config.yaml
hop_length: 160
win_length: 512
activation: "silu"
depths: [3, 6, 6]
Rows from block 9 of a small self-supervised audio encoder (BEST-RQ), named by matrix and row number. Rows with one number belong to one channel. Each number is 500 + 25 x the weight over its row's rms, rounded and kept within 0 to 999. All counts start at 0. Numbers have three digits each.
After each channel's rows are labels from the 100 clips, of 14976, where the channel reaches its highest value: "strongest on" is what is common among them. Only what is clearly more common there than usual is listed. The data: short pieces for a synthesised band: melody, chords, bass and drums. In brackets: how many of the 100, against the usual share in percent.
# convs0: expand pointwise conv (model.blocks.9.convs.0.weight, 720x240x1), inputs 0-119
# convs1: depthwise width-3 conv (model.blocks.9.convs.1.weight, 720x1x3, trained with AdamW), a 3 kernel
# convs2: project pointwise conv (model.blocks.9.convs.2.weight, 296x720x1, transposed), outputs 0-98

convs0.297:501515493472473460577508547466529541541521496527517442476480502485429469479519495471499513484463517479471511502517475464468498512503474485514486478510516503526563469459471490518485504498494508508527454484498523515529511484522511530484500448518514505530548494502516469514482526469532489492514511541506491463507465523488492477510541492514489490511535483477502520
convs1.297:513505541
convs2.297:490475518450490513528499512495464526497478500476568510499525473487517498534468495481545470498526474526502505521501485486505516479526507472487497544482489472525508489531485534498509487508501527463492526515495536515493511486496508509558457486494487492492513479478521506458528530509486548459538493529
strongest on: tempo: 70 to 80 bpm (34 vs 10.1); tempo: 80 to 90 bpm (26 vs 9.8)

convs0.715:511494495453530497516474489513467509498547504516491495501511505501557533470477517499494523554517502451481469512406479503540503508455500479487537484470500488538514461497481469486519516507485513500485509537477495484497484517456535466471512499513516451506477514490494540476518480520504529518508513504519467518436479507486510520492509504524481526508474511486492509
convs1.715:543495504
convs2.715:535482450454483499513483498503488527472468492515493513497494515510508508539506496496471504523492530501546536523491485485491522493512518456506511488534486492472539539478489536524503484515501511478493442512549491503514526496537472502537527476510476523515514503472487492513513528538519508490515528554
strongest on: tempo: 70 to 80 bpm (45 vs 10.1); tempo: 80 to 90 bpm (31 vs 9.8)

convs0.543:499532523515495500517520525494533492499535536485535480518515519516533486538496488515454530526497500437554466467460514499513500524477514461504457479518509511533449502447476505503556545468472505487520506535529480496468510503501461461498517500495487467533549510512482544519504522522496511489478500487517556465545476483465495508503515480519481479502499504473532513
convs1.543:534520517
convs2.543:479522476498512483477478473507491480501514530525502495494516523523497506481447459510519549502550443502491490486543515514529493506485447495525519463479536492474522491500458516501503552503468520497497504516512508529503458507561525475523522480510520493517461552490505468474515560515484486469527549502
strongest on: bass guitar-like (57 vs 21.3)

convs0.212:509489527499449472502477483507485477531508516477528533525501521501516490517483522491500463526476511501510497517486504535472500470492523495485519502514467495517500494462537504511507527511507495486454415519518499534532467527560484456544484482492476507483482519518547483505485549523502506495520500481476458487456489515517489545510510507517525557508456576546514543
convs1.212:460509513
convs2.212:532517489527486522468503542523529497519524499508517524515510501487468498504493474453477486526498490559532478533504528513520479483478469481521474469560464516468488500508500534481482545468514471465509521526496508484517501464537549541484548494516488485533503467543521497528526531538520456514490501571
strongest on: bowed string-like (46 vs 14.4)

convs0.153:501507535487502527470519494505504521487525480507544483501436477486502518474496523486506486528506510490465514567543541527500439475507525474538503518500506462491480443524487514513501479478483459504465487522535503493515509461524505490458488449497496539494497469476486515488490493477511466526490509552493463530502498509466489498510475516515479483515521516546511477
convs1.153:542502492
convs2.153:490505481476534526515490497514516523492519504496494442494478450496543488444457502462507484472527470509506505510507496554466553482502513483509471517511495521487513483517535519513495485530500487501488460489504501508555552455524431515487463487498488485519497509527482549514502521482534506538527500528
strongest on: bowed string-like (50 vs 14.4); thin (high-pass) (28 vs 11.8)

convs0.674:465513476557485464490537540481487488494485473503491479525546460513523489464489500511504485534540504481520454511517500503529475477508473499492465475541499531522506502514487567506518500528504469541489475493497537500541565487472521510489492489470506524520499509539520527428463509538524519538540498489542510551520522545537501495499507469461540517538483540537469495
convs1.674:503490542
convs2.674:493542476488456486466532541547503523496426530524506484532483515488492523498488516466548514503525514513461545517475510527508486538460524532439522472559533497514489512463509521487509489505461525529466478529486510491489459532496505508496508506525497484523497516469487541464494516458549474507512505515
strongest on: bowed string-like (54 vs 14.4); thin (high-pass) (30 vs 11.8)

convs0.498:516503492473486515523492528517485548504518528509528451451498521517489547506489509489480473478487491437500485486489514560495518498480483504501463456528534468516551531510465482510522517538473516461560530507472494546507529505519494516436460462519507507459516507532512444494529501500534501497488493503524514499524492499519512500454478494482536443485509504523482510
convs1.498:488505459
convs2.498:491522446491514468518510521475507500503542520536503450482497505470520484434439513470508501475496503494464540483537519544447469513527492496473492524476524452487527555495485522540482491433528443453510519491474496526496462550516506501509507472519464497452490482497506442469508477513486515478475480473
strongest on: tempo: 110 to 120 bpm (46 vs 10.1)

convs0.264:491517489509463517544525506517443484463493516499545495439490564497469459496523523496525530462504492478518502511487505495512482538536462507459494449495560482551510475493473527496456435530498517527517478525469519463529488534506509512493529471516523478522479490525531494533493498481497494461477473499532516498532512513496483513503496510497518485510518505477527482
convs1.264:515486538
convs2.264:492485472471486511473507551493480475525477523528530503491494486473521485523459515539498467524494495518504524519551455484492515523463473499490500495509527511499522463510517509452499461481507515502481524523509544534542489491496483541459526489490485464461512500550483514504532473527471529503532467510
strongest on: closed hi-hat (53 vs 23.7); bowed string-like (43 vs 14.4); tempo: 160 to 170 bpm (29 vs 9.8)

convs0.121:520502517468459490484480502486500513504471521467500490517532473525510467510516531460498455443476460493496504516534509480483461467527516483487502514469496493491499444535530493506484537489513482546508526505472535521471467434537493499517508495543509473526520489538538511477482547513534509475471552516523459497509499539510467478469513490508462458564471490535524499
convs1.121:457497501
convs2.121:523532483510476482525495527481534486486519512500530543469491542532452480543497442512492443526442489510520511469479510462507500500517488465529507507481519499493550503489526501502497489494500495469508479495529463482505497467465576468482466488538497509488453535462487468500520447491464469509514475519
strongest on: tempo: 70 to 80 bpm (33 vs 10.1); marimba-like (26 vs 10.5)

convs0.476:503534470567497524514489440506464504503483512543504523540515521499544532507478527491538534502538483520500521520509485565480539455492516499502509498508540493560483507491484510500516494502493560502539524518466507497485509509476538538488474522508525537476457443488493495498496510507530480489520470490484477516494507501518500469480509512540495550477482479487492518
convs1.476:481502539
convs2.476:515469507497494460486484552482467474560491516487482516527480519534534476503518513530515508514502537481508482461467490529457501504534548484502529529493484476511476499507478504500492464530503517504493491526478475501469508466471486562517481501487516505520509477535475531457517472476493437476522472484
strongest on: tempo: 150 to 160 bpm (27 vs 10.6); tempo: 160 to 170 bpm (26 vs 9.8)

convs0.654:504513517461576526506471488481463511490523526543521480525520519530500417511492486468526505519517466517489461565503500528469516523482529464510569496462457482531504481509551498514548493498535526515494515577517529528492489561491517504476501513493505502544496531486497528533480478510516486436513475482454513498475493521506489491498500477474515500520515468501495504
convs1.654:533495528
convs2.654:479538485516507471526519484499552519518475495472544498541501513471492522514512505471520536530463519489504550514560481508470487475521474490494484485501483491473502524501512513481517496515471499482482532493514542509479518531525455544498547487503501529525513475468521481469451495542550503513494507487
strongest on: clipping (82 vs 8.2); text has "clipped" (82 vs 8.2)

convs0.517:479466483491535513461526464505532534511492483525498500483485501507532510412536494502490442500500485425497505521496508505514507471501512541541478519543491531490485496522546557497479539529501519487533465523482505467486492526493535472502513479506525553530514489490538535539509508528519529535529472490484519479518469492481493514470486511480501497472526507499522482
convs1.517:527520528
convs2.517:463528502487495533503476495545538495534539482479465518506503505490563444450505509571477551473510461444457492495496503505535511531492544510501541476506504501469542468510456496466472521515509493458496503493496484464498505524487523464507494511520449494529519515515486514514491489490475488533451515496
strongest on: tempo: 160 to 170 bpm (33 vs 9.8)

convs0.341:507522525491488507497509482500541496526489519521447520529532493499494542423467495489517512496536522500504503495472503499508472497501514505504450520489506492523495489431517496496484538491534501486529486541485495529485459559478480541485535465458483498475485540491506524471526504547497473474511504556452468474503475509471519541486531486537531508504513535530507517
convs1.341:525534490
convs2.341:497461517518490488514495437501553528492484514484453478465502530544420468465535514489441490464500511490486504476483555513505515457497504535495519553542492471453480533497487549470483461518485495476501528469501488491497500527447491505517509492512530506501487513490490477500512490487476546488459527535
strongest on: clarinet-like (34 vs 10.5)

convs0.386:501486476494501497513503482495528473468492505480488507510497518503502504474478459543515510504534475609530452508505486461497440535497499464514494469506543472525491516472442536511492489496475495520485455517516519507505508483501536492495525485502517518467514535527534485525485472484499485516505493498503503524470511508476488476458492501529485464537506527532513498
convs1.386:499509542
convs2.386:546483513492482470490502488476548535450573547512465521483505507479529487480495493516505517540513498515499479478466447503456535514512506475524500449519505494480518506490538528509491512478504494503507524525497525512492473530474477483492512537460478489488507523546507493488480481558519483493508469493
strongest on: tempo: 160 to 170 bpm (40 vs 9.8); harpsichord-like (27 vs 10.6); organ-like (26 vs 10.6)

convs0.372:502513502467462486476518542481488494488511512501485517492537471533495457435493492531537465510491503512534485478481507505446439523483507478520452487471517514511476483509533486481498490513514481532487486532502516501504467484489485497500480454536500481519558526497509487490491457496493453498533468509515520481481489496530488443446488496520481479492472517488501525
convs1.372:511504542
convs2.372:488499505502471530504529484548518495510525509486482464500466478506495466520492499490524498553486493530478512539484539495461494512529503482505498525478489459531522515479486471476489516498474493530545484512490502505535488510560465491524504459496529514513540488499501501461451481476533516484470459492
strongest on: tempo: 70 to 80 bpm (29 vs 10.1)

convs0.598:524490489518510479540485523497524488468473527482531481519484516482486527523515547496478504480535477531537491534532538551469470469528464486511467492522467520548517503485475505480461500519458491511473448507495496474487493484501478500496509487521504549486534521479503477521481499486482482479443462492515460523530499491526466486494499524504492464505479479510516487
convs1.598:504498457
convs2.598:535469511512536478543493491521546548529508475548466519510452532506506498501518514503477541515527501476488513522515496512513513524469492496471490525489519479495507537490488497534468473537457503508487481510528475473495527495514492457482484509507507499482478506517494508524480494473489548527567486486
strongest on: tempo: 110 to 120 bpm (33 vs 10.1)

convs0.201:504482495495481527519497504464494497519545479462498488462500516482502534475478511480505535521495441500503505466500454506527513439455439530501537442528492497553512468488519490491495470540506496501507524462520499473489512494512473498560479526557517548507480515539427531459491529494493526507536543522486491514476504509486472539537480500488507546488456518486500487
convs1.201:457506497
convs2.201:471456495504503479515494490521500541516503495554517514489519453449487506493504520490528506483433499515516506527473446515528482551474485533493491487503481487528465477541549478473539513482505548500471555449466518537476480479514483511498534516494511495484522503516484532447503483440451535474481480491
strongest on: tempo: 110 to 120 bpm (59 vs 10.1)

convs0.320:508526476500459510553476505525506533505488475467529438535495523526462533491506476502539518493525515510491501486517520503513480468477505510498490486444484477479526490522501436526470515500488514525518495516517491513483498518537520501474472497498540470483570446480541521498521499541517507525481557469487472505482495502479506500480488514477472524483516515500518480
convs1.320:467512475
convs2.320:524491480502477508515489464539526486490505538481501519464532485534469497499507494469480496491472504515505508489561512575512443519484515471458485525504503489483509528527499466473499477514496484510489459463489482522484458478453476507462521554500487483486475431486485500497461482511476487458499474534
strongest on: marimba-like (26 vs 10.5)

convs0.237:532463511512505519512528467473517511503463505491506521505498545518520522493506494520455512442523459474505541448506517516509514459539495460535476476535462502510439506484476494497507469539489505488484553478481493500513524496458480455483489462475500510506503524497491466519524499470499502493505505516531491474512463491529503501496480524509509523495522453476537484
convs1.237:540487510
convs2.237:514517524474493467517525514460479465474529522517482479504531514493470469473502500476476507477495500465464481470497520505532449482504443526512479488517540472475504458520482525455553512510524521498483523503521488484489517505555519479496501500526484527521469505509513497506535539516511512534534499458
strongest on: tempo: 160 to 170 bpm (25 vs 9.8)

convs0.305:482539520484528507529506457457461536485487529499483525479521461537523509419517495508485527475511464484498520508440490532493426534467502494514508503523489458502502488479512526515522513478521471473462481489452511478506532474520529490466532497475511487509510483523514506465528526442428511485500484493505492526458515482492533505490502489472481498482559492542543475
convs1.305:515541502
convs2.305:468469488507496472466479539505498492487482514489474507470502503511511479496464487477516479451488486493531462522522487460437537507512512476501521518501428530479471510502474452543506482472532471500449480538469504541467521484518519484472545484543478543526510495511488510473536471515532489514518487493
strongest on: clipping (70 vs 8.2); text has "clipped" (70 vs 8.2)

convs0.472:481492508508505511506488542508474464521519549490518479520471518551486483473511497504456510537526428447483532468492484468503544494522515531518488494574528552545517456482477468526528484524514485455490508523531482504488510497492464453518486504509546488466498485492531467451486499506481479482449486499523502497478494530477541509520497494525508478474477489512505514
convs1.472:459499487
convs2.472:536498525515458522480523522463494496496507464447463432502508479477510514502483496484532510511521554521517506479479491521477467481467501520423508480491517496470473499513494523504463483491478529472508514520528536487489535503486499514468457484506548484506521491469512498514480518499472518503472486508
strongest on: bowed string-like (38 vs 14.4)

convs0.713:473541529508553508493481475478494463496485476545483504474520479466504494492512496507494526458508580530442555521492492520500487541517483464511483505493509540453511528438477512473516502507470488481503455519499515521474478517518480486462478499487467478508516496512535470462511520501508509521503491490497488505499503528517479469489481490511503498589546515508470520
convs1.713:506519539
convs2.713:514492540521469517489489488474532494497469508494486476507468516540481506519525476525481474502549506451494454486504507437488493527517510522474483522485478523465483506442482494510483466477510494479499527491528516521451497493505459497486505486517511517472503491474489490504467462515479464486491497485
strongest on: bowed string-like (44 vs 14.4)

convs0.694:515510543509487507472513469483587518526502498503518470531500492496516519452513479515506496548487473537491505516527524485508519490469463489524517486541447500554506510476495511555524493499516492483523523482482521478492531543493524520492462498514499477487476494472512521504480461484512463441496504489456505491501534527536509476560513513526506515485485518467506490
convs1.694:492509458
convs2.694:482496491496470499486530494536532543495497473459509473502520492499511468555450499489566494486496517469526527562504503499559492475487495483547482506480441554512518465520530501467499473481521540498551477480491504446495474508522503500576522502506546502490507492499470460557507484496523488474498492523
strongest on: tempo: 160 to 170 bpm (29 vs 9.8); tempo: 150 to 160 bpm (27 vs 10.6)

convs0.641:519519516494505526494516483496490499496447462527534568481513462534460519498524551483513466499489515499540505434534504524458451505467524510478483515508483488488521489501495454527505497498504497510485476478468539487525507494507521463512525501498562501457524510503520487494465468515489544550507517537522476489518473531482479517432458484527476485482545454484530473
convs1.641:507497543
convs2.641:524426510510512511515513499526478504493505500505469498566506492486468506513501493507518508522523461460471482518542532490496506476443476521461495481482507520472501524484491528459539540471535441455523490473498520473509529507481497485468498514506546536491514501484434461503470477523464440486514508504
strongest on: closed hi-hat (48 vs 23.7); harpsichord-like (30 vs 10.6)

convs0.377:488534524440469491509505487513522526467461468496496534547544506514465538510516550525507532535519504492472480526474517528492516499567517513497447512492504488486477491493461495506517510511489550498519500499494525486499564503491459466499449478476504462527512479494539461477464503470462476462503543507473498483511481462488519510489515505513504514474474499510527500
convs1.377:468473510
convs2.377:485496524498477477477524498517477475452494509504488536492531556491489466509521480495456507525500505511482519439477499502496485504458540479502517528497514528418486486500518556508456499458517461516497497522537472505499474514445525514472512481515520517500465526492487501515504468501540515498515530473
strongest on: tempo: 110 to 120 bpm (36 vs 10.1)

convs0.569:501508523537489524490491475519519522465546519539526479531485508528467527486505444493541501494497540486510451512520472544521516523508507538501479511546496545499474517517562475501486493485500498495472507526515502459479511478510474506493479457520517506494497487511481490517498524518507459483525509504495513514527459490521477545489488508526536522522468459519503501
convs1.569:535524493
convs2.569:471488531499495551542479504531568540507501534498515516476532472502537488569486523513466487518506488454542504521463499478514549491503487471521507508496510484487508520540482528465479530452507513538513533454525479451545505438488512496508466522499513511497465491591525445488476522456510488503441533506
strongest on: marimba-like (30 vs 10.5)

convs0.132:478521478492464526490570484499496474479545456499557517536513543480523496531494506526470469476505506529504487470546508507500489532505546469521501485482486539482491509484498528488494476477476485488492499508541491443487488516455518465463471506529554508486492489481521487479499504518464534477485487464519477505486503487517498456491526489510510533480491517483491481
convs1.132:466506473
convs2.132:520520514534465459494476536481507488468484505487517476523516504547510497507497518471487510516532518502505536494510488494471475521520501495522459486483526479468515502520513525463486470554526506514502472507521470490482531476529457496528514467480500517541494488485518464479543517485516497518507513517
strongest on: marimba-like (31 vs 10.5); tempo: 90 to 100 bpm (30 vs 9.7)

convs0.225:517494473513499492519527465507502488508494482496536503538539494515494506517535455516494524500505470517495540514497521462459459475530514515499522484476503467451463493478471485493499530526481550510516507518500496465471484528496510522532539491477526524511493464468471500500481461484523499480486495514500476444480476516499498500511469458533483531500483490540431493
convs1.225:537496478
convs2.225:516476518492493557494488484466482465489485473507541482530494532500488521525524451456496478475506457510548491562549519493485488447516496520488468468511463496516485490506487522529524501518497513450531480500492491478461494480566505522490489465458468516485476503533510525506501587500493532477477485486
strongest on: tempo: 110 to 120 bpm (42 vs 10.1); tempo: 100 to 110 bpm (26 vs 9.9)

convs0.62:532521500502452491471493521510461502527497500498538435516537507487473507492498510464512516466542513471539445484536467498545516547535512501484520516469494524491468502570543489484485486484498497507474515515504513480479555481507490455482486489516503473517506501472550543478524437492484513494477501478498515496503488479484479549488513445482441496483474534523490499
convs1.62:539493517
convs2.62:488501432490497504508510485452452509471520475492510510495506483501487483518527512503458527509541459496529473529528525465512519508552521491550542480500502487503532523502431499517517514495522479503475502456475539510496490455508480486531514528515527487482474473534515551527475521484493493524472507470
strongest on: clipping (69 vs 8.2); text has "clipped" (69 vs 8.2)

convs0.109:513517550506514499539490530519458541501509471498500512514535513496495509492471484479495524519512474495526472479528502474482478494497481499554526486492535456461504429497517466507490492480453482506491491486505487507500550503505499479503493507464503498511511478536502491491478514466505504514464492539479549564503534459479502448502475472511514452552538470525525532
convs1.109:530494531
convs2.109:514517515499543521501500485450493510512551459531497545438522492466533481487492485505545496525517477485530443502511497471487453462500469536530475471512470493506505498512545527533493462534528504495486484497520476460476498501480498519511513482528504460489514528450546516514459509480493524491496482502
strongest on: marimba-like (28 vs 10.5)

convs0.360:505496513511531497534470514527506475500538510504495512439512465521503513495519511456517503494484505521512486544506508486459486486539491503499540517493477503523480531527480535476517465465504490490487501541501515466484530488492476470512494504483471499538477485489498548546511532531507537485509465473539470470500482536547524528504519530529470491536469508542486526
convs1.360:502521538
convs2.360:500490475510510510498523490481508501556525553541508505460452549493517485507488491485525524494502473463465519523490538542527495525527532459523520504502531475485506555512469522463474512489507524509489532515510505498487498479561521526463540453532505483491513492496483490497512498471480530517464509485
strongest on: clipping (78 vs 8.2); text has "clipped" (78 vs 8.2)

convs0.332:493500467504572497510540473485485491470513496529472530495494462471463532479545530473498504485506483488462489494468488482444465495478489532500515451533494472479566484505536513489460546533524507463497500528508494509480525519514496477461500529500484504522514458528471505528516557481478468504531471481488459498505501516501499523494487492538490490478489474524541527
convs1.332:530503531
convs2.332:510499521468500462478461503506513481503479503490471511514458532515505488501474497473507508534521497479495514502516529481523479476472500474511488534527490539427518521504506484480485506482496474479507526539456510519476512544535504527470485504509481470500497526497543505459511492479519500487466487496
strongest on: clipping (44 vs 8.2); text has "clipped" (44 vs 8.2)

convs0.385:510511502523526524488499497525536532458498527500503530498484465506492476494480512505496501490491472518497517518496464535479518472490573462495441521491505494470520489505527547493512549466485487522507448501451489506518513510539547478510497538500457515496473477515510522463502525510475519512502512507456512497526527528505490509469535510507503497514506537498496453
convs1.385:526532514
convs2.385:493476473534493461501483514497466536550509504475500481480508527503501491512501509478523497547461487422498499484492483539504515489534489502511488489505496484507494467511488512468524509492493487492487522513462510471499499445522493478444482483481529492505527472511488482553479475522480534480508508517
strongest on: clarinet-like (34 vs 10.5)

convs0.640:488503500478500463533519454496470528457475486500520491477487474523517522515550511421483525475504484457507488482513500491558488499519518511511484516477459495509543488485477521530496519500493510543499501533497509516467543512459503492486538476489448524529520463497521480503482471434485535463477515538499519535455523497509508485486497489469491482531508510486513495
convs1.640:503512542
convs2.640:505476513470494467499448496520482536461555500447539541506488525491518481485518503476516466523519483476491472495475502503501526510511525488505479525529430502496544479485522512493507487498523466455471461470480507542528495500492443475478463500486500497504483505459482507498514527539507477499473461511
strongest on: tempo: 70 to 80 bpm (47 vs 10.1); tempo: 80 to 90 bpm (33 vs 9.8); organ-like (28 vs 10.6)

convs0.316:493529504476496536499513571511512455464496500531551487509480513511520480543494500474468503500467484473507476493502505518476499516475491530498509494493475505471463495474483544497473535521526526513485490475510492504494465468480502526447483452490496518494526470553505510469528485478467520485461444518525491513511501487467509540494488465502481515520490532503509479
convs1.316:541489507
convs2.316:510544509513487512472499503503517518547473545508521481524447495506495501539470469504506504522474483555569503522468502516504513484542529450518503477471498485492505505465514507457474537529505523524479501485485512523548505503498519523518519443519574493469472472528511476510509523447441444531494500518
strongest on: bowed string-like (50 vs 14.4); clipping (30 vs 8.2); text has "clipped" (30 vs 8.2)

convs0.144:478526521508482473483505490474436503532473505482486501516494481483488494519533511467542519478469496543521497532467497507456472542517562513486506489517506469545487488531464469420475505542465507470520467498493535498540494496543527470538495481500487487487547469504507484472512510469521492521493519483489524510476491476510456464469555507463501510498497514533456526
convs1.144:473504466
convs2.144:495512489509473497474532523533524530525513522476486459464506487508465492469455478478514505526528525473487547511479492542540494496483513496525507509462487490520498470454471481563521505528477527510495477514448502536497503499505534515467492504516479517502530493493528457563507475554497533495495531509
strongest on: marimba-like (32 vs 10.5); tempo: 130 to 140 bpm (31 vs 10.2)

convs0.450:524526519485452514517500482500524503470497520497483515500509542548480469467509508462491514480488515502480480483525446512543516509512471508498520528493480512527521496495473537498510480496497467494484508466487555541511529495486514519493540474475489526497559520486501511498527510515486495478491520512489526497469465511528470525525472519513477457531460491514506469
convs1.450:461503519
convs2.450:500479519564541536503463436513516490499517502500446496491493526505504507505542516545502442528477470508501494534487496489478510473455494498556501533502487516494501542485510505508530515533485556477509517492496497504507517480471549509538492492514481516481475497470526479536507522503499545484554533524
strongest on: tempo: 70 to 80 bpm (55 vs 10.1)

convs0.399:492526523461549477527537518494517496485504531526533515549508524496512531558503497506481492564454520489479472497495501516524474485460533464490494448456496514488533489473503536498525478493498491489476432482493495514444476488505513492505488555467492516477474464538545501536501523531483508483514489525511532500472532540494540484481472463470514506502572525510489484
convs1.399:526504535
convs2.399:507504525487497483508538466478504476492506520508456480463519524537481531493487524526549489500421494484521491535460558481515511507531505508507479525476473473530476489432503531496488508473481495477473511456478515458482447487540463482526514466502544482478506505504510482503466465515505472507521526510
strongest on: bowed string-like (41 vs 14.4); clap (37 vs 15.9)

convs0.479:485482506479529440505548488471486494498527484537538537505485479499519452511491512495496510510488500513474492524523521487458564520528522543484505494474551484541514502537460501491459462517497516500471474559505488534494468517446468519518473543489443506501500451531454536540484505485512554529489485493517471491487491540468475502521496515531488511471471516499508511
convs1.479:535506524
convs2.479:500502505472525515521522494462513500494514509514511523506503466510506522552539484516476502474473522517498482481535525549486464468559479527497497485524551484500487523491506533437505509496501503497515502507497522512501546508505521538534483483498524477518500505470489517506475502500471507530522485510
strongest on: marimba-like (30 vs 10.5)

convs0.567:486525446477491498503449549516485451542538503493525497484509510514512511510506495482488495548514532504512504525516474543475452514509483544494517526499500488516512493469502499515478436530501496534495486521491485569516456491537461492509506474464508493452535474480506533447481453499497455472486536505459482504493484508509478440465485517471554518500478504478504507
convs1.567:522522530
convs2.567:527491475498497526516476483490455482498522517506464514484471491480502520488551476476521519501486497460488532523485523487493472513532549518464481451509479540476425500512465531480475482505481506478531464477529501456495502532482506538507486532498480438536490481517558473535492472501432460517478495479
strongest on: clipping (26 vs 8.2); text has "clipped" (26 vs 8.2)

convs0.343:545490448494526516485499535470489480501539483505507540532499511486481532515471505448492454538468508488517468511520515528566461520528490468501521488512480452477463480524474572525527503492473466508503496564485507485508539475496463490477513483479485515486512495471489516479542487476464487458509462511487481529468505521449501504561509452530506494534474534472483486
convs1.343:538484512
convs2.343:525485473502468495484512440523486522482518571465502485518486489473499532517523509486447508537495470483538530486568503523535502540527527487487508496498541499479488499502498478495510503468475519465465503500518501480492508506499518493505515483517519502526531503497521478536442451479477488522501525514
strongest on: clarinet-like (30 vs 10.5)

convs0.469:504540444454480493487484503511529479491525516492534554540489520486480538498446504466478519480524505458497466483486501515486457504497475508451468521454482452474473472497493499533473487553512522514486526502519506469474530487476486477525523497496488501501493505515510519501468523503498485490502514519491487511513501486507519538541501520516512495510483484523522533
convs1.469:532525485
convs2.469:465555483513541522506518459495485481468476510478502460529460535477500539487507472483448499524505470499496497486504489546505512480496555541478485468474522529496494485466474503439546470477493502456509486498477466527492486505535490487514468536532495534517474506472535539517536488520533496507485496473
strongest on: clipping (54 vs 8.2); text has "clipped" (54 vs 8.2)

convs0.214:484541505517507516524492460490548542553552510498487517485507495539480532502483467485483474475487507507533511467512486502525482504515544479540481505499526519542455499475483506504501505520524513505497495492494500490530477491515512540521573501480518478482490462533514488464541536458524471460472504517462472570525545490529527491489509514521506495526506513517499531
convs1.214:529525520
convs2.214:486521528528496509497551555497490477469503498526520456512522494491504506476494503481481484487490463488511492509475506451472460498497493508554523489471539463465457518506498515531487443549530469488499513477538485486479505522508500484542531486473507472497502534540488509530526486492485461502529475489
strongest on: bass guitar-like (45 vs 21.3)

convs0.13:482521512536490510510532512481536508506482478499495481513505501530514454505512481499511506420469494491491489476526452479556548514501533506532495485467499483496492475490477493485511491500475480497511465536492500477544516465479495477521531483548520466520482474499500516482507497503499505527568475490465522528483505527500496492482462480485500476510467484556486467
convs1.13:521537511
convs2.13:511487492484473491510522488481518497550477486497545440519512519495502499522540523511484480516483486547482490474505463556516513478495468505521465542504480502513473502499474460467557485503464517485485505531519546499500499510528445493524508522507455498507515506536452482516520529510506522527508511501
strongest on: tempo: 150 to 160 bpm (29 vs 10.6)

convs0.156:464481521501539518447535556454498493489490475507496479467508478533512477511495488520492500500478496523514532491497517460525523480522470490537517500475494507543518509514500491487499432411475476483488481520517493509484519511525530520505478502468503532495490457517530517526495530509546513515531502497474482507486522500516517481508542479490500488506534493499554504
convs1.156:511515461
convs2.156:508530487533505535504495483444487478475465468486508548539498457505500470514506488493495485507507504484516548526480513544484541494522532510521436502514486518468514484514500527496527517529486549481486497537537563512507532488478509491477495513491506522512492502502515535497472488477469481478523473525
strongest on: closed hi-hat (62 vs 23.7); tempo: 160 to 170 bpm (36 vs 9.8); tempo: 150 to 160 bpm (36 vs 10.6)

convs0.509:511514519548511489488507460504499496520457498459475517524464514512501520538492489534497497501507494534523515482452513504441487485503492508566501485473520491513484503540504500469462426494475504471497455486515482486507503535503510459529526483444487435502483486489470468513521490549498476530534493530500482516514493499532453507534512480470471502546448467513531511
convs1.509:463508479
convs2.509:498547506504545502557524472507508534480513500504519495492476501530539504517481519499522513509542483491480501513488497532528551458500490514505503509501488438529544532492526493486526497480516461522478443473466486550501508478502452491490525504514535531454506486446502543490479495488495468482539456507
strongest on: tempo: 110 to 120 bpm (53 vs 10.1); tempo: 100 to 110 bpm (27 vs 9.9); marimba-like (26 vs 10.5)

convs0.672:457535517445485512506499525449482464495525521462422495507503516510461526509458495485478502493482511458477461501520485481509476489500529515529481499523494514485528472493559461545497488508512515511507504489492479499508517510496501503492496470462470456481544497535559495529490476542497526482485469469535481498520473467525507506495474469480512488492488502512507503
convs1.672:464512522
convs2.672:494464480535462469435498512491528476503471498479496515482482499517468508463515515526519483468498497541465433485470500485518483468439497465481529510484458475501511526485487527524550480502511523486467481472489487533532518494473544503478544524477480514515508560492486482494452505509495485463480466534
strongest on: marimba-like (26 vs 10.5)

convs0.200:512505549527455502491525467472517506458476500445538542527480493532494523503490498489512475479532496496511515517489521473548497451510493569482489492473490461502476469516484505496513521496451498497476463449464506531509503491503455529479536492497496549519510516513509512516517477489480492494473479504513511477543459491529442497546515519508534529508557513458519545
convs1.200:542503510
convs2.200:512510527506537510508527525484485503545495509481471497528501524520532499485447502512513522501519478483487528492507478512545470480444507496475508460520491525456502496475524477528489492490516491458518537524499485491494533496446516504465496524495477494506475455502513531479495551540471505502498522474
strongest on: tempo: 150 to 160 bpm (40 vs 10.6); tempo: 160 to 170 bpm (31 vs 9.8)

convs0.85:514517508500543492515461436455462502503436522503527486525512463503480477477541476510526534449510470529519462523487510500522503497479532501490515501480460493519519497466481526556506474540480476511480475478484471500484460452470476501515500465477495507462498470469472517479513520519491480505515493494560473554521532474513526535501464480516545519538527530500506501
convs1.85:495512541
convs2.85:483546530498501476506474495465518522502434501489475505450514519531441484435486500492455519490512534514490434470512449480499519483492491502469495515518557520537541493528524522520515481509508488512522519478506550516516492519496466523550516516487451511531518521538460537468515484531499502525482507522
strongest on: tempo: 160 to 170 bpm (37 vs 9.8)